config.toml
model = "CTC image transcriber"
dataset = "short English words printed on busy colour backdrops"
train_examples = 90422
image_size = 64
crop_scale_min = 1
horizontal_flip = false
translate = 0.06
tokenizer = "char"
vocab_size = 30
arch = "repvgg"
norm = "batchnorm"
activation = "relu"
depths = [4, 7, 7]
kernel_size = 3
stem = "deep"
widths = [80, 128, 240]
init = "torch_default"
optimizer = "muon"
muon_scale = "match_rms_adamw"
lr = 0.0048
momentum = 0.95
nesterov = true
orthogonalizer = "newton_schulz_5"
adamw_lr_other_params = 0.00098
steps = 3500
batch_size = 64
epochs = 2.5
lr_schedule = "cosine"
final_lr_fraction = 0.05
warmup_steps = 350
weight_decay = 0.2
adamw_weight_decay_other_params = 0.05
Rows from block 9, named by matrix and row number. Each number is 50 + 12 x the weight over its row's rms, rounded and kept within 0 to 99. All counts start at 0. After the name is the row's rms in percent of the matrix's.
# c3: 3x3 conv (model.blocks.9.c3.weight, 128x128x3x3), inputs 15-29, a 3x3 kernel for each
c3.6 099:75 60 33 54 59 32 48 61 49 56 70 49 62 67 33 69 64 44 56 39 38 69 46 69 68 41 69 45 56 57 54 58 54 58 51 47 47 36 16 49 65 08 52 56 35 33 26 29 49 47 39 49 49 54 55 45 39 46 55 54 48 63 54 64 48 64 55 47 58 37 61 70 58 47 45 59 40 41 45 41 48 62 45 30 53 45 41 42 43 49 69 56 57 54 46 57 43 47 54 44 50 56 39 43 60 46 46 58 41 66 71 49 72 67 40 69 61 53 41 31 41 40 44 34 40 45 61 50 40 54 56 42 42 48 45
c3.7 103:36 36 54 47 45 49 57 62 58 47 54 41 41 63 40 51 85 74 62 46 50 51 47 40 42 37 17 48 52 34 56 55 27 33 38 43 47 51 57 53 43 45 52 45 41 55 54 50 46 52 55 45 54 54 66 49 60 54 55 75 41 33 68 55 41 50 55 48 52 62 57 48 47 51 38 53 47 19 20 32 36 48 33 47 52 52 63 67 58 82 56 46 53 57 45 66 46 59 73 25 54 45 41 53 48 44 52 57 45 40 46 50 52 48 57 44 49 44 61 68 48 45 57 60 61 98 47 45 57 41 38 69 47 43 50
c3.8 100:32 31 33 60 62 44 64 50 43 64 26 39 68 47 50 66 44 49 35 51 46 46 36 43 46 40 41 52 57 56 45 66 76 31 63 52 54 69 49 31 68 57 39 49 39 88 48 36 62 52 44 53 51 38 45 68 56 37 61 60 41 58 58 49 82 48 47 58 48 46 44 43 62 60 27 51 54 42 42 41 31 62 38 24 70 53 49 54 59 55 46 40 47 55 59 50 54 53 51 64 47 52 48 37 57 39 30 54 37 48 39 52 46 53 62 51 35 38 45 57 41 48 49 71 38 29 28 33 40 44 35 52 54 58 47
c3.9 103:44 36 54 42 41 25 45 27 49 56 29 66 53 42 58 51 43 40 60 65 50 66 53 51 49 47 33 41 46 62 42 45 51 61 52 29 60 59 51 54 49 27 55 58 60 75 58 62 44 63 78 30 65 84 42 57 38 39 48 60 68 52 63 50 64 60 44 49 47 69 55 58 53 50 40 52 52 41 69 63 70 33 56 45 24 47 43 30 36 32 51 39 50 44 41 50 53 34 53 67 45 45 59 42 33 56 57 58 59 57 47 62 45 51 58 39 43 56 52 23 56 51 58 58 61 62 53 47 47 47 40 45 50 30 42
c3.10 097:38 68 47 46 45 49 41 62 56 61 49 37 44 43 55 37 43 67 60 49 36 52 55 32 56 45 40 53 35 47 54 47 63 51 48 59 49 43 93 61 46 47 60 39 41 64 52 48 67 54 60 46 55 50 60 39 36 66 39 47 46 57 72 48 42 44 68 48 38 61 56 47 15 34 50 45 27 51 50 45 56 39 59 33 43 47 44 43 42 55 55 42 17 51 38 30 53 46 51 52 68 33 42 50 42 50 47 43 19 37 63 23 42 53 38 33 41 53 60 60 39 40 62 28 46 53 48 48 54 57 42 35 39 27 32
c3.11 101:63 64 59 61 68 55 50 60 61 46 46 51 48 48 51 60 51 52 40 41 47 45 37 48 46 43 44 38 43 45 44 37 43 48 52 50 56 52 53 42 56 60 51 49 46 35 59 48 22 36 45 32 39 33 41 43 49 49 43 46 58 39 45 51 52 44 57 44 38 80 47 21 56 40 41 48 56 53 50 64 63 83 66 53 76 57 48 55 54 59 51 54 43 60 59 51 64 62 65 54 55 62 52 58 65 57 57 58 48 63 61 37 48 62 21 28 64 69 50 62 29 36 61 25 17 23 64 63 54 50 55 61 41 34 48
c3.12 098:45 23 50 52 58 56 55 53 44 45 20 25 46 25 10 48 35 33 60 31 37 61 43 60 74 51 36 48 56 68 53 49 42 44 43 37 72 48 61 69 46 46 63 40 35 62 37 48 44 29 25 42 47 34 56 57 47 55 55 32 53 45 45 44 50 41 58 57 50 58 35 26 47 57 57 60 49 46 69 42 52 55 43 50 44 48 55 37 47 53 44 53 58 49 45 60 51 41 58 53 57 56 65 58 59 51 59 46 58 43 50 47 52 48 37 55 36 60 54 52 69 54 50 53 66 51 33 30 36 65 59 40 78 73 50
c3.13 101:37 73 62 51 52 65 54 43 63 59 58 66 45 66 69 49 73 87 45 22 27 51 44 41 34 41 34 56 68 80 57 47 71 55 41 55 47 65 57 54 36 37 68 49 37 52 51 47 37 36 61 48 57 47 69 52 44 61 55 44 53 40 40 56 50 38 59 60 62 77 58 48 35 59 55 42 43 68 29 38 53 58 47 53 41 52 63 44 44 65 33 50 48 44 46 64 55 45 64 41 39 51 47 63 57 42 51 56 59 54 53 38 44 58 38 43 65 58 45 27 70 59 29 46 42 40 49 42 50 46 47 59 37 47 61
c3.14 101:59 71 59 33 31 31 33 46 35 47 61 66 57 72 56 69 74 56 56 52 49 38 35 48 34 24 35 76 66 44 53 43 43 58 44 58 60 32 35 48 39 55 47 74 72 44 64 39 38 46 43 45 44 47 43 21 37 56 63 71 59 73 95 54 40 38 43 47 79 46 68 68 61 52 49 60 48 45 48 67 56 60 64 58 47 43 39 35 42 40 50 63 44 39 50 42 52 54 47 37 61 47 53 54 54 68 51 54 60 59 46 50 59 56 45 47 48 54 57 54 42 56 51 51 54 56 44 52 64 44 51 57 55 55 38
c3.15 098:33 53 59 27 13 40 63 22 76 58 80 62 42 65 54 41 37 59 53 47 44 60 48 35 44 50 33 53 37 52 65 54 42 53 57 54 53 52 48 41 50 42 52 36 54 86 34 35 64 07 36 48 32 60 59 48 44 52 48 44 39 38 42 46 58 53 29 26 56 58 32 41 55 40 32 54 39 66 45 75 63 56 55 52 43 36 42 40 46 56 53 55 45 41 55 42 45 36 65 54 36 52 60 44 38 54 50 55 59 49 40 63 49 38 55 35 43 47 37 46 42 33 31 39 53 74 45 76 58 37 44 46 50 51 69
c3.16 102:58 51 47 35 61 51 25 39 39 47 07 32 64 05 33 74 23 31 71 45 43 57 57 50 57 45 43 53 41 51 74 54 51 71 42 43 50 54 52 38 42 38 79 74 65 50 54 65 38 47 73 44 61 61 40 48 37 57 58 42 46 47 37 47 46 42 28 25 31 50 55 43 30 55 50 32 47 48 55 45 66 60 41 43 52 62 48 33 38 48 73 53 27 69 58 48 57 41 40 52 54 58 56 45 52 51 57 42 64 59 49 45 44 39 35 34 38 74 70 81 70 56 54 41 63 58 66 76 42 71 51 18 47 41 16
c3.17 102:48 51 44 62 40 58 61 57 64 34 47 52 50 31 52 54 44 56 40 31 61 53 28 45 61 15 39 48 49 54 54 56 51 47 49 72 57 58 57 43 42 67 55 61 41 81 53 48 80 43 33 66 56 31 71 59 74 61 47 78 64 44 71 63 50 33 51 55 51 49 52 38 41 47 55 53 42 66 32 27 38 55 46 36 50 56 61 61 93 43 56 43 35 50 40 57 67 43 69 27 46 63 29 55 65 51 39 50 40 37 29 60 31 40 66 40 53 74 52 37 60 39 36 43 76 49 62 47 37 55 64 53 50 62 52
c3.18 099:73 67 51 64 57 42 24 44 54 52 43 26 42 55 35 55 53 21 53 32 49 61 24 51 49 38 68 30 03 30 40 33 33 45 49 35 45 53 37 33 55 56 52 53 65 33 32 64 34 31 55 46 41 60 58 37 39 66 61 30 62 64 49 34 49 43 59 60 63 49 51 74 47 41 53 45 53 53 65 59 62 52 49 45 46 41 39 53 36 56 62 52 56 65 60 33 40 60 35 74 50 70 42 49 60 32 45 64 45 36 47 38 45 51 52 69 66 53 22 57 38 09 57 49 30 44 80 62 66 46 38 42 38 42 36
c3.19 093:35 49 27 43 35 36 37 23 61 55 41 42 47 39 62 35 34 37 64 50 67 61 50 70 67 59 56 43 58 65 46 51 67 30 57 52 49 24 31 41 25 44 46 40 69 49 57 48 48 57 36 52 45 41 45 67 62 40 70 74 37 66 54 42 58 70 66 41 39 49 31 50 51 60 51 46 47 41 50 67 65 52 47 30 40 45 43 43 43 56 54 69 56 52 57 52 48 61 50 67 56 49 64 49 55 49 55 57 22 40 73 21 54 69 32 53 61 32 73 77 29 36 44 27 27 50 52 58 91 55 52 64 54 46 50
c3.20 099:50 58 29 50 54 30 54 60 56 42 52 43 37 52 50 44 57 60 47 32 38 43 38 52 37 25 35 66 41 52 50 51 52 41 32 38 35 40 53 44 59 57 51 66 49 45 32 65 55 18 57 65 53 61 52 36 66 41 46 50 34 42 41 65 51 38 54 62 40 71 45 54 85 63 65 75 57 55 49 50 45 82 54 47 62 58 42 49 52 44 46 63 52 46 54 75 57 52 59 28 46 67 25 46 59 44 44 48 62 79 40 63 69 60 52 73 63 41 46 65 60 62 72 64 75 57 66 49 53 60 41 52 50 49 45
c3.21 096:51 38 40 51 45 54 64 86 32 47 38 54 55 33 50 50 46 42 39 52 33 51 42 41 53 34 35 38 59 36 50 53 24 51 45 29 53 54 36 39 63 41 40 65 40 55 33 28 54 31 40 51 52 46 31 17 46 18 14 27 25 47 62 36 33 49 43 55 68 54 78 53 46 39 44 44 49 49 63 49 34 37 43 46 29 55 35 53 75 57 34 43 43 53 44 55 64 68 36 44 59 48 38 48 55 49 26 49 57 50 58 58 50 82 43 46 83 44 39 55 39 53 63 49 25 04 48 49 66 39 51 46 48 49 60
c3.22 098:49 51 37 33 25 44 19 27 35 63 53 55 49 55 68 43 46 63 60 53 43 62 60 24 54 57 32 43 58 58 28 31 54 24 20 58 59 58 58 60 52 61 73 84 78 44 45 61 30 49 57 41 44 31 46 34 74 42 58 86 51 60 57 52 27 61 48 13 72 52 53 60 33 51 69 48 64 57 48 65 67 62 50 67 36 47 56 27 46 49 61 56 53 49 49 61 34 34 52 42 54 63 46 60 43 53 46 52 77 46 30 66 28 22 43 36 37 29 21 03 57 47 51 54 39 38 66 50 52 60 58 49 43 47 43
c3.23 104:49 38 41 43 46 45 46 47 60 70 57 51 68 53 45 61 43 18 49 41 45 45 27 41 45 51 52 43 46 32 30 46 44 34 48 36 73 39 46 76 66 54 58 59 76 19 48 48 04 27 12 15 18 22 39 46 55 40 36 46 56 46 36 41 34 36 40 37 39 38 32 48 40 60 62 43 32 69 40 50 62 72 39 33 57 36 50 53 50 57 36 50 53 41 56 52 50 56 50 53 52 55 49 55 61 38 54 55 56 34 46 62 43 42 40 50 42 20 46 61 33 53 26 32 37 37 53 43 52 46 40 75 52 56 68
c3.24 105:44 64 47 51 31 38 65 43 43 52 89 91 41 73 71 34 41 39 31 33 53 47 47 62 51 53 57 36 57 57 26 39 47 48 37 34 29 56 48 37 57 64 59 39 43 43 55 64 33 50 66 45 57 64 51 58 61 55 46 54 60 43 41 51 27 31 49 43 49 44 38 46 28 36 51 36 46 46 45 52 57 57 45 41 50 32 34 58 47 45 44 53 41 59 47 51 61 33 48 46 52 34 47 55 55 36 42 63 17 49 23 24 52 28 31 56 42 52 51 37 53 72 59 31 54 49 49 55 51 50 51 50 46 40 57
c3.25 099:42 28 45 46 68 45 58 74 49 55 40 47 66 44 55 80 46 35 42 55 55 41 57 38 56 72 66 45 57 57 58 44 64 53 47 63 45 47 50 51 39 60 66 24 54 77 71 55 66 50 42 56 38 08 45 51 59 46 54 65 39 59 68 62 43 68 53 42 51 46 24 30 42 65 58 57 39 61 56 36 40 46 43 58 38 64 66 33 73 61 39 14 67 35 11 69 38 29 81 60 60 55 58 50 50 42 60 60 53 40 64 55 40 56 40 25 44 47 60 43 51 47 84 45 50 85 44 60 75 25 52 69 42 61 58
c3.26 098:49 66 63 59 51 40 57 56 39 61 57 57 54 52 53 47 55 53 46 37 52 45 61 52 31 54 52 31 60 75 31 44 54 33 34 58 24 60 63 39 55 62 21 68 76 58 56 42 48 54 45 56 63 40 35 60 82 44 47 68 34 43 66 81 34 43 71 41 33 47 58 43 41 41 63 44 40 58 61 68 36 66 48 62 54 46 49 48 53 42 47 62 51 41 63 48 51 58 58 37 38 25 31 17 39 35 26 54 75 51 42 69 37 54 58 27 41 33 50 58 18 58 44 27 42 23 27 56 64 26 67 71 37 61 66
c3.27 100:58 54 57 46 59 72 26 59 69 53 61 76 46 46 64 29 37 71 61 47 37 39 43 42 25 41 48 47 45 58 33 49 55 22 36 58 64 43 61 52 46 57 51 59 60 41 38 55 22 37 66 26 57 62 65 44 46 75 38 54 60 35 64 69 73 51 81 72 59 80 74 65 58 47 52 75 59 60 85 75 49 48 60 64 46 43 66 27 46 63 51 58 41 55 48 56 59 39 62 45 61 55 54 53 40 62 56 42 50 35 63 37 38 33 45 44 55 49 45 36 59 36 22 64 75 47 43 63 50 51 47 48 58 34 54
c3.28 105:47 54 42 33 34 41 49 40 47 49 43 63 44 49 59 39 40 50 39 30 34 30 27 34 14 19 49 63 68 64 48 50 48 54 42 30 39 39 46 43 36 22 55 49 51 42 53 49 69 69 54 56 50 50 37 50 55 49 42 56 49 53 57 31 42 43 29 31 15 53 51 57 57 61 40 50 55 54 51 60 47 59 50 50 61 39 65 65 56 67 53 49 52 45 44 48 48 41 48 62 48 54 52 48 59 57 52 67 38 53 33 56 47 53 45 58 80 06 43 62 59 27 60 51 46 54 35 40 52 49 55 58 50 56 46
c3.29 101:54 63 53 41 36 38 43 34 11 48 51 39 60 40 33 47 48 32 38 39 50 40 49 47 38 60 24 61 72 57 55 49 34 38 28 57 41 54 41 47 50 48 48 51 68 47 71 49 51 63 45 46 37 47 43 42 44 26 48 93 30 57 93 36 53 27 43 65 72 46 54 74 59 44 55 59 55 59 46 41 71 60 63 52 54 46 48 63 41 35 49 60 39 39 50 37 47 52 46 53 41 54 42 62 62 43 57 61 43 51 47 45 63 68 39 52 82 73 64 61 56 58 13 68 50 16 52 38 55 49 17 51 53 46 36
c3.30 098:41 44 17 32 46 23 31 41 39 45 51 49 52 59 35 49 60 52 45 41 63 50 46 51 48 40 32 47 47 58 58 62 66 41 59 71 32 69 61 50 48 68 46 62 55 40 48 65 51 50 50 79 54 43 46 57 73 52 56 53 67 56 47 29 56 45 36 47 42 66 74 44 34 63 54 44 54 54 75 58 18 28 43 74 32 51 39 36 55 42 51 49 29 53 48 18 49 39 40 50 68 39 54 51 52 56 43 44 68 41 43 67 48 51 45 46 45 50 33 66 44 48 64 69 64 62 47 63 56 63 41 36 47 52 46
c3.31 101:35 59 58 59 54 63 56 74 75 52 37 28 52 34 53 43 39 62 72 43 51 56 55 46 59 70 57 49 49 43 44 49 40 57 50 34 66 51 47 36 48 48 33 39 54 68 48 57 65 25 48 61 22 41 56 52 53 54 53 50 60 62 39 55 54 49 43 42 47 35 39 51 44 48 52 35 40 35 51 43 15 49 40 37 49 47 63 54 55 50 53 48 55 55 55 50 56 68 39 54 49 59 75 51 50 85 59 47 37 55 62 32 49 62 23 46 67 58 51 49 47 53 76 56 71 82 54 50 50 59 69 58 63 76 75
c3.32 098:44 56 55 57 54 59 56 45 58 58 57 48 44 50 38 48 47 48 45 40 39 49 52 44 44 40 42 47 66 50 64 72 58 48 64 65 35 35 85 30 35 98 57 57 49 28 78 82 38 64 61 44 46 54 34 55 70 45 61 60 53 57 47 31 43 58 41 49 46 47 38 27 53 54 45 64 54 53 50 58 44 46 46 42 46 51 51 44 46 47 39 64 53 46 50 62 49 50 52 36 39 41 50 47 54 39 38 54 31 58 38 36 48 38 33 36 55 42 33 29 50 51 42 26 36 49 34 48 50 40 39 54 49 56 72
c3.33 096:59 62 37 56 69 38 67 55 57 41 75 22 50 55 00 53 71 22 55 40 51 62 45 45 59 42 47 58 65 86 55 52 39 58 50 31 77 93 87 42 60 35 47 65 67 49 45 46 57 55 37 49 58 53 40 57 48 37 46 50 37 35 49 52 56 47 48 48 50 42 68 66 45 54 51 29 53 57 41 39 45 60 60 47 72 62 37 47 48 41 57 49 54 56 42 44 48 43 42 46 43 61 45 40 72 59 53 68 49 59 47 49 51 50 43 54 53 36 33 56 35 36 54 39 48 60 25 46 57 48 49 69 45 51 76
c3.34 097:51 37 54 45 34 50 46 39 43 62 66 49 60 50 38 52 40 60 38 68 59 44 60 59 50 62 50 50 46 57 38 64 59 47 82 55 35 34 68 42 46 44 53 46 87 60 62 45 43 53 43 31 51 57 32 63 48 50 61 40 52 67 36 25 46 35 49 42 56 57 57 67 41 51 50 44 52 51 42 66 54 50 47 42 51 45 53 46 48 49 39 50 60 38 38 58 53 52 57 37 42 66 41 50 67 65 61 61 59 48 67 48 56 58 42 38 41 44 48 59 34 52 44 32 54 52 50 60 48 32 54 59 38 45 34
c3.35 099:45 66 47 38 35 42 54 40 43 53 61 70 44 56 72 62 54 60 33 25 44 30 49 43 47 59 54 34 57 45 44 52 53 41 55 53 58 60 44 45 39 65 44 41 55 45 39 52 51 44 57 58 64 58 37 50 46 27 59 54 31 46 49 76 53 71 72 42 60 53 23 27 70 57 55 59 52 47 40 32 37 58 48 45 65 48 42 67 64 43 41 66 66 57 54 38 55 48 40 49 68 76 53 47 42 47 42 52 32 42 60 34 45 55 39 41 51 38 40 56 59 60 62 58 61 47 47 48 52 50 59 55 44 55 56
c3.36 100:68 33 44 68 43 47 63 61 45 42 59 56 35 61 62 40 49 62 20 41 39 31 35 54 34 30 45 63 46 42 64 54 49 56 71 79 44 42 57 43 43 62 38 65 71 62 74 59 61 50 53 49 39 44 73 55 58 53 57 53 42 62 43 63 69 70 51 62 57 57 55 39 43 50 67 44 41 39 44 64 49 38 64 68 47 44 61 59 56 42 52 55 41 44 58 42 42 54 36 73 59 53 60 46 58 36 28 53 58 50 46 67 46 41 44 47 44 42 78 67 55 34 28 65 54 51 81 79 58 65 55 48 49 31 26
c3.37 103:21 45 54 48 43 48 55 66 56 52 51 36 54 72 43 49 45 52 39 58 62 52 55 43 55 45 32 69 59 50 65 29 29 61 49 56 30 64 47 62 64 52 51 26 46 50 38 37 59 42 38 42 56 50 70 45 36 82 61 45 76 58 49 42 67 46 55 73 57 56 45 36 49 51 43 57 42 32 59 38 35 40 44 62 45 47 60 53 61 64 27 57 56 46 59 54 60 63 60 63 47 48 53 43 42 43 52 38 89 52 45 94 52 34 72 60 40 44 43 70 49 47 64 45 50 57 41 49 45 61 53 42 57 52 40
c3.38 101:49 51 46 38 46 67 59 36 46 56 72 61 48 61 45 31 35 31 61 45 54 68 49 48 35 69 50 54 37 55 32 57 95 29 25 43 52 43 65 49 45 94 70 50 62 60 48 44 54 39 57 45 48 39 33 60 75 41 58 65 48 41 30 51 56 58 35 29 38 62 40 49 61 44 41 52 59 57 54 58 51 64 57 43 65 47 53 51 36 44 41 50 47 38 58 59 38 46 41 50 51 49 42 52 56 46 55 52 39 59 51 30 49 67 54 60 60 52 23 21 41 35 39 36 41 42 38 59 50 54 45 59 52 56 49
c3.39 099:46 42 43 80 58 39 83 92 36 48 53 59 21 45 54 35 58 54 62 47 50 46 52 53 63 44 59 55 46 44 49 47 38 58 39 45 45 56 64 39 36 57 49 42 59 71 42 39 59 34 45 58 52 66 72 55 44 58 57 55 40 47 60 58 64 62 57 46 51 47 52 43 48 45 72 57 38 58 40 34 49 59 73 73 56 61 51 51 66 61 65 54 50 84 56 43 75 87 59 54 40 57 60 51 62 66 47 54 48 38 46 43 45 36 45 43 40 45 33 50 59 48 40 54 59 42 44 41 46 40 41 41 23 42 40
c3.40 101:50 54 48 53 43 56 53 53 62 77 91 77 57 71 85 38 46 44 64 59 41 85 52 42 74 59 52 59 47 54 49 62 73 20 45 64 62 53 57 45 49 46 45 57 49 57 70 56 35 64 64 39 47 71 57 50 52 48 51 51 45 39 50 59 51 51 41 28 50 27 66 54 50 29 44 60 34 54 59 69 45 65 41 55 45 39 41 45 44 34 62 47 57 70 58 59 63 50 44 38 56 48 46 48 58 40 43 59 41 40 45 37 46 45 62 62 63 68 47 59 74 45 51 56 62 53 40 30 47 51 45 63 53 52 56
c3.41 103:44 60 59 62 63 68 63 62 39 44 57 36 46 51 35 45 47 39 45 31 35 47 47 36 49 59 47 47 65 42 59 45 52 37 42 53 59 47 47 57 47 34 48 54 48 49 50 57 50 34 54 42 44 32 82 58 40 61 56 52 50 57 52 56 80 60 53 48 49 54 60 42 53 60 67 56 55 45 53 54 43 54 59 32 49 58 43 40 52 39 60 45 70 52 42 65 51 47 44 50 51 61 34 35 37 54 40 33 46 49 44 54 65 50 43 54 52 38 47 99 44 46 99 36 42 53 42 53 77 48 44 79 51 58 66
c3.42 101:31 44 53 57 58 61 57 55 47 74 49 43 65 40 45 64 44 57 66 56 33 62 47 39 56 50 52 57 51 40 48 54 60 52 50 50 47 59 52 40 58 44 29 51 24 63 56 77 52 44 77 36 56 64 55 53 28 62 48 47 45 70 60 44 63 33 56 76 46 43 56 45 54 47 60 40 41 50 35 46 33 54 43 57 52 45 61 47 38 46 41 47 23 54 62 31 36 56 52 40 40 43 52 52 50 65 56 39 43 46 65 51 53 54 37 33 37 47 48 38 32 66 69 50 56 95 58 67 50 51 54 40 63 69 54
c3.43 098:68 35 48 56 34 65 47 49 49 58 46 49 43 52 57 26 56 55 76 59 47 56 59 54 41 51 47 59 37 68 45 48 50 32 43 51 64 47 47 50 57 63 70 49 60 46 58 35 62 52 39 73 66 48 37 36 66 41 53 57 39 37 42 37 54 49 54 53 61 58 39 59 28 48 41 39 46 52 31 26 44 42 53 59 42 46 68 46 49 66 50 33 65 56 41 73 40 40 56 36 56 51 50 51 61 45 44 63 54 49 58 34 41 60 21 45 52 51 29 45 63 35 47 81 60 39 43 49 53 49 54 59 46 45 56
c3.44 103:28 45 56 42 46 69 54 52 67 55 49 43 57 45 42 44 52 49 56 50 44 41 57 51 41 61 56 66 56 48 62 62 65 39 41 44 59 54 58 80 56 44 53 54 26 48 53 51 31 45 41 44 57 43 51 50 56 65 47 60 59 38 53 53 53 60 51 60 45 46 58 79 35 53 51 59 58 43 57 55 37 54 54 61 55 48 61 62 53 47 58 46 35 59 67 44 49 57 40 51 62 70 46 47 59 48 45 64 41 51 34 30 37 49 29 41 42 44 42 31 53 26 21 43 23 03 61 48 70 53 47 54 57 57 40
c3.45 102:24 48 75 42 61 62 47 40 54 44 60 33 53 59 43 55 48 43 48 25 51 39 52 61 33 58 38 39 44 36 43 44 27 43 51 43 37 22 53 53 49 61 64 55 50 56 27 61 50 32 52 38 28 49 50 48 48 40 42 42 44 57 54 54 16 29 48 21 32 40 25 51 56 58 31 55 61 32 70 44 28 44 45 51 48 53 46 49 55 44 49 56 69 34 41 58 47 42 53 61 45 59 39 37 65 36 39 54 46 45 44 35 48 59 59 64 68 69 93 66 60 74 41 30 41 37 35 33 47 34 42 30 34 56 42
c3.46 095:58 64 47 52 39 46 56 47 80 39 62 59 43 55 57 46 44 31 58 50 45 54 38 64 66 48 49 49 59 54 61 45 60 46 51 56 42 46 50 50 47 62 50 64 75 34 40 37 37 37 51 58 37 44 49 56 49 32 59 69 22 47 61 38 62 77 39 56 78 50 23 77 34 48 52 26 56 37 37 48 71 42 60 60 60 51 66 52 52 79 54 56 38 57 57 43 27 50 54 39 43 53 39 42 42 46 49 47 47 55 62 44 42 40 44 20 36 56 47 21 52 51 22 40 39 33 54 57 48 47 43 62 47 29 41
c3.47 103:56 64 51 46 56 49 61 41 36 65 50 47 39 46 60 37 45 59 40 50 50 46 41 40 40 42 40 52 56 46 40 49 47 38 49 53 40 54 40 61 56 44 65 50 55 29 46 66 45 48 69 28 49 59 44 46 45 56 46 36 55 51 41 81 75 42 53 60 59 42 36 44 53 48 32 42 25 41 44 35 45 35 33 52 55 43 46 56 44 45 40 48 48 41 52 52 51 47 55 37 49 43 45 40 44 65 39 41 41 44 62 48 44 67 48 40 48 70 42 59 40 61 83 30 45 67 69 57 53 68 58 63 47 43 50
c3.48 096:59 67 79 58 75 33 58 70 50 35 25 60 46 43 38 68 61 29 58 49 62 42 51 64 17 47 47 38 46 66 46 37 50 35 30 61 29 52 52 30 62 61 42 49 54 68 29 43 56 37 39 63 57 49 50 41 43 29 34 58 16 45 44 59 53 73 58 37 65 68 55 60 53 46 67 50 50 55 39 43 51 35 92 86 42 61 49 29 41 46 49 86 41 57 57 25 51 44 55 66 54 38 57 50 40 52 48 55 57 44 55 58 47 61 38 55 55 46 47 38 42 49 36 37 54 50 48 51 54 43 54 55 42 51 76
c3.49 104:51 76 50 49 48 44 40 32 54 51 34 36 57 52 40 81 70 52 54 53 42 62 57 42 49 36 42 56 53 46 51 58 49 41 58 45 30 46 62 66 65 67 66 73 85 70 44 29 63 38 46 54 42 66 52 47 52 53 54 57 44 50 52 46 52 81 49 66 52 32 42 48 45 60 43 62 55 45 58 49 43 49 61 47 54 53 47 44 39 48 82 61 61 69 45 44 35 36 38 64 65 49 59 51 49 47 46 48 55 42 43 48 49 45 54 79 44 66 50 50 56 34 58 46 34 48 42 64 46 36 65 47 20 46 48
c3.50 100:68 63 71 54 66 55 75 37 28 43 42 58 42 44 36 42 33 46 62 62 57 51 44 62 45 52 63 50 41 36 46 29 20 46 53 12 52 68 74 67 66 46 65 54 67 44 43 57 45 40 39 57 42 37 58 50 37 55 60 47 36 73 62 46 70 26 57 55 28 66 58 73 53 62 50 68 39 30 82 37 36 43 72 41 39 61 53 48 51 57 41 41 48 52 60 49 26 58 49 53 39 56 43 50 53 42 71 47 41 54 53 35 43 47 41 43 82 57 67 75 53 73 62 58 56 76 60 48 52 50 61 69 37 55 47
c3.51 103:55 63 57 36 51 56 45 55 60 50 42 25 47 39 18 41 21 26 41 45 53 40 48 46 47 50 40 57 45 32 44 36 40 50 47 55 61 51 62 44 48 35 59 54 58 47 26 10 54 43 32 49 41 45 37 46 61 45 43 46 46 46 38 47 24 28 62 37 62 41 50 50 42 58 50 64 50 53 59 58 53 35 45 65 36 39 83 42 48 75 61 40 54 45 48 47 38 60 47 39 48 47 59 56 44 57 52 44 50 56 62 49 43 61 64 56 57 36 58 34 45 56 58 51 44 69 46 41 26 55 69 49 54 64 52
c3.52 100:69 50 69 51 68 66 36 50 63 58 32 25 63 52 39 59 50 60 98 62 40 95 37 43 75 48 53 37 51 55 35 43 44 44 49 40 36 46 42 44 56 31 46 40 46 60 32 32 46 27 50 45 24 49 36 56 31 48 51 49 49 55 53 47 56 35 52 47 57 56 42 55 32 39 37 50 74 39 45 60 28 34 53 51 34 47 50 45 43 56 67 59 56 57 41 49 47 40 39 46 50 44 39 62 49 40 51 45 39 32 30 38 41 44 34 48 32 41 36 46 48 85 47 52 58 22 51 40 45 63 49 62 52 58 47
c3.53 094:62 72 53 56 61 36 49 48 41 20 32 45 38 39 68 49 42 81 49 48 47 52 62 38 41 37 46 50 52 44 37 58 59 45 55 68 60 61 27 45 43 42 43 19 30 46 43 38 68 45 55 73 51 49 56 62 56 49 63 34 36 52 42 40 60 72 59 48 44 47 54 41 61 71 53 58 45 47 38 31 39 52 47 73 68 40 53 62 44 32 51 60 31 41 58 27 63 52 48 45 54 58 35 44 44 39 43 38 40 54 68 30 41 52 27 28 51 64 40 52 58 56 53 65 77 68 52 78 70 64 54 24 30 39 24
c3.54 100:33 45 42 35 58 31 60 48 41 58 54 36 75 65 30 81 88 51 22 57 56 31 56 44 35 57 55 54 61 44 43 53 48 54 40 45 44 45 58 44 43 30 37 43 47 50 47 33 68 53 59 57 74 59 45 41 78 43 36 50 55 50 39 73 27 40 36 46 59 26 47 64 58 49 54 68 46 75 48 43 53 61 47 59 72 72 53 73 50 46 43 59 44 60 52 33 58 41 34 51 61 54 48 57 57 51 42 38 53 59 20 43 43 43 38 38 63 49 65 19 63 55 26 78 64 29 42 63 47 57 56 44 44 40 41
c3.55 101:65 55 85 47 39 71 55 42 48 35 63 42 41 58 62 26 48 72 40 73 65 53 53 50 20 44 57 51 46 34 46 50 59 51 51 76 48 43 44 49 45 38 48 56 44 65 46 56 63 51 61 55 39 35 56 57 50 56 49 40 53 57 43 50 49 72 62 53 72 59 62 47 44 24 24 51 38 47 73 40 46 45 52 59 39 53 41 38 51 48 39 59 52 37 37 47 36 28 52 46 66 49 54 54 59 55 35 49 77 43 43 69 53 29 55 41 50 29 62 74 32 62 30 53 65 32 55 45 58 50 46 54 52 41 54
c3.56 096:35 48 28 35 49 51 40 54 67 44 58 62 46 57 57 43 79 68 56 36 43 35 53 61 27 41 46 45 45 49 55 55 33 62 86 52 28 74 46 52 49 40 36 58 82 36 40 49 39 59 53 39 42 43 59 62 40 73 61 40 75 75 29 44 53 29 29 62 71 40 54 78 33 52 52 41 49 43 43 29 55 56 32 44 50 41 48 47 60 51 63 37 49 57 48 50 65 50 51 63 50 40 54 56 40 35 66 35 47 50 63 56 56 52 45 62 51 56 56 62 46 53 49 59 49 62 66 54 48 59 64 63 39 46 55